From a checkpoint of a small audio embedding model: norm batchnorm.
Rows from block 4 of a small audio embedding model, named by matrix and row number. Rows with one number belong to one channel. Each number is 500 + 50 x the weight over its row's rms, rounded and kept within 0 to 999. All counts start at 0. Numbers have three digits each.
Before each channel's rows are labels from the 100 clips, of 14976, where the channel reaches its highest value: "top examples" is what is common among them. Only what is clearly more common there than usual is listed. The data: tunes sung on syllables by a formant synthesiser. In brackets: how many of the 100.
# convs0: first width-5 conv (model.blocks.4.convs.0.weight, 128x128x5, each kernel summed), inputs 0-127
# convs1: second width-5 conv (model.blocks.4.convs.1.weight, 128x128x5, transposed, each kernel summed), outputs 0-127

top examples: the note C# (100); first note: C# (50); vowel: /o/ (43)
convs0.19:470458602506521506517411427530521504503491500512532573531603539572462526483545495515614501505448430502498496462422500514452507493581555488471577603427474502497523555506552640534509544499439648508461506485523476483533565484436457552698618519523478495476516485470522457508518500565481496520444498480453586467518503499491490451520494488478498537554528556513529638518583456477504475461559
convs1.19:394482478498543508437530416524457498485474472481467468507472459485409510436488439413503392448467472438478446437523446528515462467460476419430513504443532532536468506450490524492489492548432484393419466469491451526485497464469394492451441475407532548430400507420488477557496420414463459392407495564398468507442386498435436496449520412466489510508460456404496451531512457462466533546508

top examples: the note A# (100); deep voice (68); first note: A# (36)
convs0.27:474511409440392480540620462508546475548530512484452476516419475509471543511467452459428438619590607460585538483593451465500511528448474468539515490515462497438522554609456491495499433480457432480472507520462500513601463503449444397465455498477479535517497609454463504591524519621585530535613497506486528528513541499478598515529509417506511569465508452500509425491472490434489518573476
convs1.27:503415448496548450454491468409460490451366404556506508501474432528456500366525428487461460513543399424512446454496364481416514514465510504558388498499442464464536530474555567492474473421538514495521479557473487481482468597499461521492505466470521397476507402479445474516416368460513408504494488456498377557477505501505558412537487475483502490463437500521512463498504455473470479456451

top examples: the note E (89); deep voice (55); first note: E (36)
convs0.105:453544482387446565555492439545560467527473579410446508542458468548483529483495472491487488531517480544478402550469485454470521492496498488422469492509415453408523538532523524446532442437389453436423547552525549469515544532407440402440472593523436517374559519444485552516557447513533543510589503577408477599503527499467431474469533445570500544445549461523488489477499477407598535490520
convs1.105:429467516544408454468464456501463517551415558541530485501491527498495555430445481351463517426497389511508397564458518465490477525484469480403493479507489465483428457480486439493469475522509498488482465428486496419449428423388468416434518554375540592429471518401460495445504474430401476485545491513471596530489530500439395429402474516540496499464503501496511467471500524436567479486460

top examples: the note E (100); deep voice (52); first note: E (46)
convs0.110:479614516469524662574469450511574503550516481428497581574477500503443548492511491499530477506452463502546427459461478515508471523484505501436490494498510442482599528471466516501534450490469454491460572533587644502546510531472474457457473470533426531438529511452498618515639459517497578548477492642482498696502520496510492492521523482492496472486622516550506482501503455498475554488493
convs1.110:486479504501473496387477405501394586528448461564525517473486421484498499453514474361532517480506436492510507489482507493499532517458476496520410487511421445465438546510501351514442421454533514484530383470536537436450439435419438497505497482368541436497543495455487547460545450506509420462486480460502426536481413500492454435574473491497495492550536532455503474478546513423486465464324

top examples: the note E (100); deep voice (51); first note: E (47)
convs0.72:455586512451511644562470459525570435548520488466465573577490526500444559508481485492505484543477483529534413467467482498523477534466459442414460462516462415470577531458492519474562455492397450488409556540562648504551507539447482454441465465537422544413521514461483582516629476496516563534478486625474512659511539497519506504489535450534494459485610497543507466498497487474451521513504
convs1.72:495471507505464478412482410506405583528441459565531514460482465479499482453509502365533514476504428494512507489489494496500525521454471490521408489516416442468458542505497347520444433453537523482534366453544518439457436399402438496507515489375542440479539498429492541451530450492499424475499478454502424522490401500489447451560462500487492500549532531461502474476541511410492445463335

top examples: the note C# (100); first note: C# (43); vowel: /o/ (41)
convs0.60:520499583508521514487399396539505502495495486498451577518623529536459506448508490529572488501422410522493533472404502480434501512563548466510626701396508557489563506530497551510498552535458641505485489497495456488530542487501476579636573509504427475472501494451504465497523487499505463506475479475492542464562506500481472465508499492508519509580484523533511612491537466458507534459650
convs1.60:504513458416495506470529408520478543486468417518468476492452478433383493426430442506488420456480453456482506415517393489523447454412446431489510439438514486519460482424417483424511415529434444435434479450451454526476451489431468527439473429481507518474489509461382477542484401419468488463447486546469495481475452498430426506492535415411494426491488416468503463522388425423440506518509

top examples: the note A (100); deep voice (57); first note: A (36)
convs0.116:460524425431452528578517468554571462484480655433467491594469488532486569500436460470447525508542510541482432616473475556505507535465463507435474459499466476445502506548454510479557455458450484431477574556465506474510518552423441415442478620470480529443550517490436536515516469490518549472617500550404505561503560500500452488481429460614502566417516482442485448493448501433641545486488
convs1.116:438401493548409366514475491473523461540458518506510507480518518473515542486443486368423461450491397525504432501456522456486519519482484477417533483508497496497462432469513509468441506550470492507450500446411502429454475440431478404413499501403521600441473537407508439435391520428365462485496502541450599521547503501431417473389484470495503489432439502530504446486496458434525515477513